python train.py --encoder_norm="groupnorm" --encoder_weight_standardization=false --encoder_kernel_size=3 --text_encoder_width=192 --text_encoder_norm_position="post" --text_encoder_parallel_block=false --muon_scale="original" --lr_schedule="cosine" --final_lr_fraction=0 --warmup_steps=210 --weight_decay=0.03 --adamw_weight_decay_other_params=0.05
Rows from block 2 of the image encoder of a small contrastive image-text model, named by matrix and row number. Each number is 500 + 50 x the weight over its row's rms, rounded and kept within 0 to 999. All counts start at 0. Numbers have three digits each. After the name is the row's rms in percent of the matrix's.
After each channel's rows are labels from the 100 images, of 14976, where the channel reaches its highest value: "strongest on" is what is common among them. Only what is clearly more common there than usual is listed. The data: made-up road signs on poles. In brackets: how many of the 100.
# c30: last pointwise conv (encoder.blocks.2.c3.0.weight, 256x256x1x1), inputs 128-255

c30.111 110:512451505464570474503511491521540467579491391519471439472464461449461555427534414453430530414493525478520537490653433542547553537486550413510498511500494432573518422450498408558464512536558532677416418475444487567489472530539602553565435485498438548462541514432458465565507400462513384496461571527471474508559477582472643475451491558535519504499551474516469574516484519519577509522505
strongest on: T (48); ! (27)

c30.201 108:431521494446579491533547562496427503540477546547553505495540542460452478504456508567502481474529392568411520532518479503535420456523495529441491448473505463563455504421468407609581422496547544544433442476467518518554544477600548572492512532542534426383480515528472472574478491498507460501442509512395482478532481604494628527522469529420687562510463508428414532518612679536543524548516
strongest on: ! (42); T (40)

c30.158 106:409540443526429461421498546440494451527479446540538476542427553470576494499528546401504459422595461480427438565553530449458512537395482604498509416563538491423503478415584592502459502369430452516486412514435550504489427508534527544583443450490398479531567489461528482542457502597538455500610553501461586580546478514583492513466481514469496487515562497558565464524525472584451486512468
strongest on: triangle sign (42); B (30)

c30.217 103:586496461558491440578488508427516485509450529486443516493545531411483502530484530518419522521438559480498550532467593498606457512430458476478499397463532380465468480418545425613453608504481527480489462462493527541459454514594545523423460573542551412563452394505474548434537504418512520548467543536430503558473496493527460549524453471534442506579523421536588473514422481515426508605511
strongest on: triangle sign (46); crescent (35); orange face (26)

c30.114 102:550489515463508513499520571535464488446464444443454436487533511479536434481427416494453483446434587543581408524499422480562565507423586563524603513416503496489423414440529555494535512371450585517512478540469482646443472458457571513516562418535457452499439456459505499520514510460475482569506591464479434542510470567452505452478484519618588464492578473521489525483460662494544552557462
strongest on: ! (62)

c30.75 099:493569379525502536486497643474491460536560504534476464514460538518519483462404491528502458441469506512471500536523531495508509415493503436471497537446421539493486508511578549579433516551508351499624511581471619611519502518526501497515570519521484462490400473517389474454509428562533492450544508536493464484474634500441425514516508509562368438471566612452504498559428585494565456425496
strongest on: pink face (41)

c30.183 104:371522564635539496432499574535531569489471436488497500492473486574444484429423669423517521520575442575542517515513438522481561616439477435517531544416519468482496486501551542480555509469415530515516561430497501493529477502496500474456413568491472529569500463361471513429465457459541441541477535409407520548536540503500508605485451357458487530426530525539520588458506521466409406503424
strongest on: triangle sign (55); arrow right (28)

c30.120 104:491498455484551548554557606564412467579515465590466463485488427485495531509535435488504503553507493417480457489559542510502493537552514555514508416449491494540462547469582480541542416540470550499481463528479501514355433462528433525509435529564540492511533472446535481557474449464476410517432489559456488433541512604493486444509485452472504500456448487513517460509429466570495496545467
strongest on: yellow rim (85); grey face (39)

c30.160 067:532535526486461588542577491534487506493538565489476456498477488463465468473537509428436452508505509505556548454513591483505515517538559532502512506532551532509564537457533449467514492491600541454564528505554495448532470486487464515479523489516500514485484378410444439475483539444428444564517515492536524434512521488463503521545490443505427498530455525494530564460533522521505514483513
strongest on: crescent (31); red face (26)

c30.137 107:464570519472545479547516531615583422524537473583492516589488487524412475569493454511526439455489471521424548483466470480465503448495436423471473534515491503501572402363518499406587506512469569551474604492521591521589540516503531523483448451520498457457458500467386504539485458584432492435565536420572510547592577451508503376511503675567452494520432490512516533528456441563538515501482
strongest on: pink face (43)

c30.196 064:470491503456580504512517539456544533499537637485476504532530437469512521438564544449416456459475535484474544506543530566491549527584538491551532389471449550466480509498439529517439483504461517499498491558519492477581545482477521525532480490576519460469490531414476499443528541531380564505528469507450501436445518557459556519463478498423427530505420403521458498419491544449521472531497
strongest on: red face (66); triangle sign (57)

c30.7 069:488469519484509537537471547491450451535474573476447487518489459433490439567534451417463475526499482522487529534490509559533517480487475480562553454598506521548546473553433502547523457504557474495471534525490491476511467452458518460488537446459418401489476423413469436403511457507547440591514555495560514500518505530519483544546441497559481573547506516481546510537462473529489491496496
strongest on: purple face (32)

c30.12 065:498458504483493515524442541498465470529503557476445493519507462428483429565540450433441485508506485543498551535480507548558534478476493500561588455589522514544537470568439496492542447502581461492466536525475520506524449454473529466504503426474426392500502437394494421414500459525523421573530564529567506514543527518516493539541417497566503555542537547478539531525466481503501490506484
strongest on: purple face (49)

c30.126 106:454477510452513612427494475448503510447532432513498430439530528523519503486452479444480457486488499546529539429472491558523501544446413449409539553505537538556462537458395464434466486490481463499456407553463455517710462493529468600570385480521469495498518511515505513487498467462570498559534520529532498544609424462514493525509547623596509492476527360622476497494541512504446548487540
strongest on: crescent (94); grey rim (30)

c30.16 114:448515458528436535471415528510510466536585557577530544542506476467550471384477568561461581487519532427491514566610422496392464574547548416557468512476498516473446513454482479470538391485359480599600470554480448479431494467567468584463451439522503493493517508439501457562504417429536520638532486410469506509430476536509495481475609388461545552505532550502508495441692688492482441483548
strongest on: ! (53)

c30.8 117:530511516498500474478522528513440442448463538545433521490535531522536415526489516548481526579481421496356521441452518484582511520521475590518523500477549390445532499539354522519506458414441475593500512587421563585540345496543438658595488508488516451599583540496514441447543545561585506665446500510559543498426477563506481499421411504545409490586416548590544508464477511545470458539438
strongest on: crescent (60); triangle sign (47); ring (29)

c30.229 095:562529401413456416491516471514477570441472535405608615567515483394515471511442455471506486389451595460491526536436440530442514463469447497445364525570518513497442488544468511497481454500574401531596496452508490424606441551542479440555535465471524429492536408507499479487524462519498564472508576539464474535522524486469438578547494516522517479488473464518524472438560459393459527422483
strongest on: red face (37); pink face (28)

c30.55 096:460498496477578487471486518435545568551468518496486497448562509472538461474635473476561512425409463530499497498516513546475554526600524469453488485547504471491527431376571514386584555558461574531532522392589495455471461434541456495421415559486580519556384487512539584442526439464528486445530524499482537549412515476566507569438481516565568618534495450555486489495496481605573539420517
strongest on: red face (44)

c30.214 100:473469516526521382516463473449446516478497522485482472447468489602558463467453455495491459510439460526505524506488461511463496509558481572485516590546581492543533516532475522461516476447513547485436419488469437477552515533516509419552408506546444434444477585466536538586507524433519469602399522524489456404456493472496531532538549556561499492529650411533536477484465535467466498506482
strongest on: yellow rim (96)

c30.101 089:541505542485443497549483452489497560504522426510484424567630466512454618511477508545469419439591519568428451466416446509468584511428545501491509445543495545565534441561419507542508467517469530470510487477523443486528492561419497507583545612437471451529530536457538524482521442532530538476502479509468447614508522528526482582538563493395450451431471509472513455410422404461484484459500
strongest on: ring (53); pink face (32)

c30.228 097:500522522511545458438538554520526490456550505533455563484505439528475473531550486504464483606526556495548456431498495469464456558501464445552555600436500543496571496463497580535560481608529607586411496473448478551440515385599510536466540564550461424507462490571490523522499512411463497455462540532545517464448514587424604427469525487430405511491575481536509558495536550523523533588513
strongest on: pink face (50)

c30.139 113:426492528459504461545387529444496552414532438365526587501466509556581474570612402499461485430507493530425489415465535489538537595478538467474516435538497493477374548589551488553485493564557415497412516613499436567543605451529495489396503517540457537558483510451483439519546463523478386565496428462452518462422414549481436542575500569475440528508410481544496697558408403551466505509509
strongest on: % (28)

c30.77 108:539428501441539482454472503544415438479485483397456531546450575504491569485507419518540519458559497485538536531504532525442517452528563465434419482474420633420476460566387496417457545487415418597564441500511420469547491451428564559524531489470452510500566508499501500475492459443599494563572541453447542483582511448578552467524507475504551437482488469461491430503505531518426522502470
strongest on: A (45)

c30.4 124:462511554457523506453430622569474516503569518513552500480466533488471443570471412506502505468412513447524544490584553524598502553553522511594540552486483455597526463508547415551537477493434545432483532562539461526491509575426408501533519419494495590572592420420500501635433520545659513594483457430443519496465527488490432594447578427431539581508547518576393478494376464542601455471571
strongest on: 50 (29); % (28)

c30.84 071:504524565519508506452571502546471550514531561540563456482464432446463431438571514519454380471525549494492523541478548474467413494509590451521484516556481509481455481559485456546521451475534557518546562470532516538514488528567554562553506502513438429456519487474459442422489525502466472486580523509468571528474497535519562462477552407481534502447481442519588461513515525468502545508530
strongest on: ring (47); red face (27)

c30.51 103:520486532508500526553469625436528421355531471397547532504570604567449518457488468505436480454483516584506473584491404457573490451439494554562444493545540406574503452409533429542482421557544490421416471500505510523447482584481516451490507519482515443487575477507480500617462517507540534446516483569474530510514576586475501509499513485448402518600531457470460508494458571534501534670511
strongest on: T (52)

c30.254 062:467481499447572497525516531465569563503511638508495516543539412474491547440549526468449435491464524508477538475547515544479562484601540500523521403436440548483458507495441532503447497488458540523497503520510501457614527503472514523531485480585525448449561538419494512472534556515372572529534477500437515425456520534461533509447477462397442496518474390511471508400497528448508495536494
strongest on: red face (59); triangle sign (52); red rim (25)

c30.67 096:575417442533554499520535508605551544471494550486463481452526491525483498500492457525570473412447457520496544615459443503448463516515497505530479434543533492435553445401468593469557511478486456581405403476424403489426508514472564582530529463500474451468490493570489502547588485420533503547515443484473533470455605452451531481494542510530519537574485472468556464515462511544463522516486
strongest on: triangle sign (55); white face (40); red face (29)

c30.195 114:405474409647478522451487536501380509426421509399534573567542490460438543473477517482407441532544473507475549540425495471492506473356510493434502523525502460543518498534452467524361499569502537539496451561474604533502497432631466442520496484470410506475530542550497549562577581559493441489388466449503572436471574518501461517477480453504465512454363519592394483348471550569443475571453
strongest on: 50 (40)

c30.152 099:457526509506445488486512388550521611488603455453526468484502408470508430449530440559451407532439626426506490463458559503510520535534507497455497508465564477484512494380503497548501456520528477469554383563519473469483567436476509559481465508441442420540521505435506480480474515505543431509537411429561549490459522503506482469404496540474451500572448524592502452513538472437396538425563
strongest on: % (64)

c30.30 101:542564484526462431545461535478532430597518431478541434642721578422453553519505537574467554407394549507444530507543557492644452495436483493480486383451506446573407443443507474557495579479490502463473499450502435549540440552544459424451464512524509458441381497457431509479481452497487504466462502412446509464458449446528466539477546439537427459517443498501455511552534545511430447517474
strongest on: ! (47); red face (26)

c30.218 103:487523452481450628470436448630552438448492403493405527572486499573505504534532475417450465454540463586527508456528528430480529508457481521481461517513498464521437538458460452528546474484470552432467472536546463497615469469488494578464442559472609456569540492521511494480499458446469471497530461496514457514444448479501453468464572581492543470443419486468550517423492500548535506443503
strongest on: crescent (77); grey rim (28)

c30.79 114:442396400484426478486509489490477522531501516427527490371494580420500468314611548437555460512561442509523514493399592504611512606516508557495483394517474475484530482520422506616476433434527453579479507493574451468499487460502470440535511498467386566631602466510491458507519476608498469534585443386411476492443512478543480473430475467452360538501543491531453481454514508404495597483431
strongest on: % (94)

c30.53 105:479492513431418608513529493574533529489533574564556471456458467438543468438451431555493468503415567480589440486589528583526525566543520561417434455576595552441503576468561408499532523515477507470465405521435492542555546533517440442533449464417573469474483514550426469543551515562531404456442375571538441517538525427480509629435579448602513470452500442476497496646519475581553506461524
strongest on: T (47); ! (28)

c30.25 100:415521545479491470508458459480535474448556515485498451473494471383476492575421563510547466463616520507581441586516463520487470450446389540510520439446544552519504502530522419528463495501425510481478448458409441456535532399532591413468450457407561520428542520571484566510535477530495549553548512472521535495552510488546535443527526427477543489596544479540387575530492542545567572562457
strongest on: triangle sign (57)

c30.104 111:528521591532545510447481538549495412523482513468471532441462394458445464573519505475505463511542415502570430453483569506473431434512638421579516485485525522512483518518572552490444500509389473515508473538568630527567567597469543494472549370517465450459467474517463429540496521490548603607384563660524498420501605486509442493447498486539466486463396444555451614515399450527563446519503
strongest on: 50 (39); 90 (31)

c30.26 103:532458559529559454562638506503486557471523409494487436406515489457527444450406575595510493449401467453502446519508523571478490522509528484547529466469551403501494430504438497549449493487570509501462474531657462489473501433570497471613468529422602601600558452483481464497457541520563552528531506436467505516534507557489562458417522475515521573487508598481600439513528402518455524480508
strongest on: % (40)

c30.131 130:503472457492520446511481469567525546472521453492494526494419524549479455511532528521524523497474531538511489490498540472542479524476502461456465501505512475446527507539539485490543475494503506496434506554489399450495496507490478543506497483507488568476460527459497514485519504476528495544495515533509511515501456492423451463503515413505470487450547526440546423470568545502507495531480
strongest on: yellow rim (80); grey face (30)